{"horizontal_flip": false, "muon_scale": "original", "adamw_lr_other_params": 0.0011}
Rows from block 5 of a small image super-resolution model, named by matrix and row number. Rows with one number belong to one channel. Each number is 200 + 30 x the weight over its row's rms, rounded and kept within 0 to 999. All counts start at 0.
After each channel's rows are labels from the 100 images, of 14976, where the channel reaches its highest value: "patch colour" is the nearest of a few named colours to the mean colour under the peak. Only what is clearly more common there than usual is listed. The data: simulated grey scan slices of phantoms with and without marks.
# convs0: first 3x3 conv (model.mid.1.convs.0.weight, 192x192x3x3, each kernel summed), inputs 0-63
# convs1: second 3x3 conv (model.mid.1.convs.1.weight, 192x192x3x3, transposed, each kernel summed), outputs 0-63

convs0.80,197,185,184,190,209,242,190,175,198,206,229,186,177,209,208,165,221,215,245,223,275,208,207,217,174,217,206,194,233,156,199,229,213,241,230,196,147,141,187,217,236,215,161,253,208,234,191,196,198,221,182,206,241,199,215,251,179,239,222,155,186,181,186,203
convs1.80,220,236,181,204,197,223,253,237,216,209,168,202,207,209,229,213,213,211,202,182,168,238,169,188,210,164,258,179,159,225,187,253,163,175,144,223,252,212,183,238,144,208,254,175,193,209,157,218,185,204,247,205,158,210,203,202,236,176,178,217,224,174,257,159
patch colour: black

convs0.55,210,185,169,198,178,215,188,164,174,172,271,225,243,198,167,237,172,224,209,225,148,178,198,171,237,232,172,190,225,217,216,186,193,198,148,254,211,166,219,209,191,180,171,209,162,225,213,164,187,216,207,210,225,170,181,166,263,219,210,165,244,198,148,188
convs1.55,207,257,171,178,173,229,168,265,235,221,153,234,240,208,221,180,273,191,157,199,193,209,165,212,203,196,148,251,217,214,221,210,187,183,223,192,167,190,178,192,209,182,198,208,222,237,132,253,150,185,255,199,164,194,175,215,253,172,157,167,206,239,168,166
patch colour: white

convs0.72,180,194,207,188,258,204,156,231,214,166,172,182,160,211,169,237,232,220,192,252,171,132,124,174,166,226,178,191,180,198,199,197,156,179,157,228,232,202,179,167,226,187,180,190,183,197,173,216,227,202,198,201,191,179,198,147,177,196,213,237,194,213,211,189
convs1.72,169,185,223,223,149,227,250,192,184,227,208,218,271,172,210,187,246,160,197,186,237,210,198,210,235,197,207,184,199,236,196,214,183,180,216,180,175,182,191,197,211,173,254,194,195,189,224,210,217,207,264,189,170,225,191,243,259,146,204,200,216,200,226,261
patch colour: white

convs0.158,164,198,164,139,193,191,219,233,201,217,180,269,187,155,187,201,217,213,165,246,204,153,149,192,147,178,214,178,143,232,192,227,178,177,184,192,164,152,206,205,174,161,213,198,197,183,167,230,245,169,218,157,142,173,129,158,161,200,152,178,183,210,206,171
convs1.158,219,195,256,165,215,186,184,141,181,207,211,171,247,240,200,191,235,122,205,245,224,185,198,208,212,201,256,221,199,204,201,199,222,226,246,193,232,190,139,122,215,232,184,192,202,202,206,188,244,220,182,209,227,230,264,203,174,156,220,167,222,177,151,194
patch colour: black

convs0.3,187,172,154,170,176,246,199,168,171,162,197,180,181,239,193,156,161,201,199,187,221,253,191,180,197,175,173,261,205,196,196,143,187,178,187,181,173,194,139,201,187,203,153,191,209,208,133,177,159,214,186,211,216,173,164,209,200,173,163,178,211,166,163,162
convs1.3,210,241,200,193,246,207,224,205,155,192,223,240,209,226,236,198,215,142,226,194,168,230,196,208,211,122,208,161,187,174,186,225,147,220,222,249,193,159,207,175,169,231,198,188,199,207,209,222,182,173,195,235,210,219,223,253,209,155,280,213,232,196,231,213
patch colour: black

convs0.153,196,196,193,241,200,164,207,264,248,226,156,157,278,204,215,212,210,156,193,230,241,154,226,159,180,227,205,153,240,216,193,180,186,223,235,176,202,215,156,203,175,196,218,198,202,212,209,220,194,172,225,185,192,189,199,230,176,195,195,198,223,219,204,220
convs1.153,239,220,191,162,174,181,224,139,186,213,227,180,181,172,158,138,202,209,200,209,166,187,158,201,226,211,192,246,154,192,185,259,215,171,141,274,218,219,250,202,223,212,217,175,188,183,170,179,218,235,205,184,197,200,219,171,203,233,179,197,184,172,191,178
patch colour: white

convs0.66,198,196,209,235,225,216,235,193,231,178,191,207,200,186,200,198,211,200,222,246,167,198,232,212,175,242,162,210,158,260,151,170,258,241,195,164,224,207,185,191,174,212,175,195,200,213,231,274,233,172,245,249,168,224,244,182,212,157,128,161,273,202,195,179
convs1.66,183,182,227,170,187,148,189,170,213,212,214,179,220,232,205,206,195,247,224,209,258,174,175,225,200,201,220,234,240,217,220,218,143,182,187,260,189,163,213,207,237,192,209,177,207,181,221,161,159,211,204,136,133,186,148,224,179,262,241,242,145,199,177,223
patch colour: black

convs0.160,221,166,184,200,140,175,226,155,179,167,127,286,185,195,181,277,183,233,206,204,171,243,208,208,175,263,231,239,192,179,235,217,171,209,169,219,162,199,205,225,248,195,153,107,235,145,201,228,196,192,165,204,216,192,242,182,244,183,207,214,186,212,277,203
convs1.160,186,206,230,200,245,201,206,236,216,203,183,122,212,250,207,167,190,188,168,240,185,183,196,174,205,169,212,175,206,238,200,173,239,246,158,211,204,186,171,193,166,173,236,223,210,294,224,162,181,206,193,193,135,185,191,186,164,155,222,208,239,195,151,166
patch colour: white

convs0.191,153,221,318,222,154,185,187,228,239,187,175,237,199,196,148,179,201,206,156,243,172,156,168,210,115,203,226,171,162,206,183,191,171,224,193,214,222,188,172,201,185,166,219,209,232,186,209,204,220,232,197,173,153,227,194,129,166,187,212,147,211,250,253,200
convs1.191,227,195,125,147,213,182,222,144,183,162,214,155,213,171,255,155,179,180,195,187,235,158,211,247,216,197,230,208,228,210,249,201,191,200,212,166,161,197,224,216,226,168,207,208,177,160,190,175,198,187,203,185,209,196,195,244,205,253,180,229,226,147,117,203
patch colour: black

convs0.18,234,196,214,172,173,203,178,247,228,181,160,221,173,239,193,198,184,195,223,158,174,259,291,164,199,193,203,202,219,174,208,148,244,213,212,128,192,236,239,289,214,205,246,219,170,173,179,209,231,185,169,188,195,245,224,190,222,230,190,179,198,256,224,232
convs1.18,171,167,162,222,215,239,234,224,205,217,186,185,198,195,192,194,216,212,256,158,215,178,151,215,218,196,216,236,211,213,210,248,137,189,205,237,236,177,180,209,199,162,235,189,192,239,165,170,180,182,167,191,221,247,158,158,228,156,199,206,189,191,157,192
patch colour: black

convs0.40,210,215,224,229,225,209,195,161,177,168,171,203,214,223,213,241,242,213,237,259,208,225,214,226,195,189,214,239,195,196,213,276,148,215,169,177,169,203,198,231,200,195,180,190,154,234,231,194,226,212,152,203,192,234,203,197,243,123,143,226,252,182,234,202
convs1.40,222,232,216,207,147,201,262,174,201,196,202,177,170,184,177,188,161,160,207,197,183,211,201,210,183,198,194,137,194,208,261,139,256,195,269,189,225,206,168,165,214,199,213,192,218,185,208,177,209,255,210,220,193,179,236,178,220,213,201,214,139,218,167,179
patch colour: black

convs0.167,200,166,220,188,228,197,184,203,181,219,177,286,187,218,239,260,211,260,170,178,212,156,225,204,219,129,194,149,249,184,267,239,196,224,177,189,206,192,176,200,221,202,222,177,198,177,129,191,173,230,216,157,182,177,260,180,196,183,248,252,153,195,191,201
convs1.167,230,232,188,205,180,207,172,215,188,206,221,154,220,209,205,155,286,154,203,260,159,229,184,174,215,220,174,247,187,196,196,172,229,148,169,201,197,159,174,196,164,200,197,199,164,218,225,192,189,181,208,251,160,234,178,210,244,170,167,217,245,163,190,194
patch colour: white

convs0.58,249,207,208,157,210,210,176,203,185,211,193,200,183,204,168,202,246,198,228,169,257,215,203,220,212,114,232,200,183,183,185,177,242,230,192,173,169,217,216,167,196,196,212,213,219,204,240,166,188,243,182,198,260,249,241,195,277,220,214,192,184,203,186,196
convs1.58,163,194,190,247,200,219,194,190,172,205,185,213,221,224,222,211,243,193,168,231,161,244,208,196,203,224,167,156,187,199,210,254,146,222,220,165,238,203,205,156,168,154,181,233,162,225,142,216,175,205,246,189,186,180,141,186,167,221,207,205,247,160,244,220
patch colour: black

convs0.163,222,203,220,253,178,220,234,176,259,210,257,172,152,224,138,192,190,232,179,169,200,188,185,182,170,285,230,218,194,204,199,239,207,236,192,187,208,144,227,191,213,246,195,154,225,207,187,220,143,185,209,150,133,214,169,191,144,187,204,161,242,203,257,237
convs1.163,193,177,208,166,205,179,208,153,221,200,200,251,210,207,238,228,153,165,205,160,264,262,240,264,170,215,179,174,158,229,170,199,178,206,202,198,206,236,208,174,194,192,233,190,228,195,188,123,266,196,160,180,163,171,213,165,214,189,197,178,221,193,187,195
patch colour: black

convs0.31,194,257,228,184,198,234,231,206,214,194,244,215,174,219,232,195,193,258,229,157,206,191,289,221,233,219,195,195,206,169,234,178,258,182,204,175,222,172,204,234,197,211,169,226,245,149,197,219,241,223,201,185,231,197,200,186,189,183,242,198,212,226,154,186
convs1.31,203,205,176,193,211,195,216,172,217,243,199,256,173,146,184,171,180,221,265,223,211,232,177,225,187,177,243,253,182,193,222,224,206,226,181,206,161,195,203,166,187,220,184,227,187,280,192,172,145,142,171,189,191,206,171,252,260,204,220,183,247,195,242,195
patch colour: black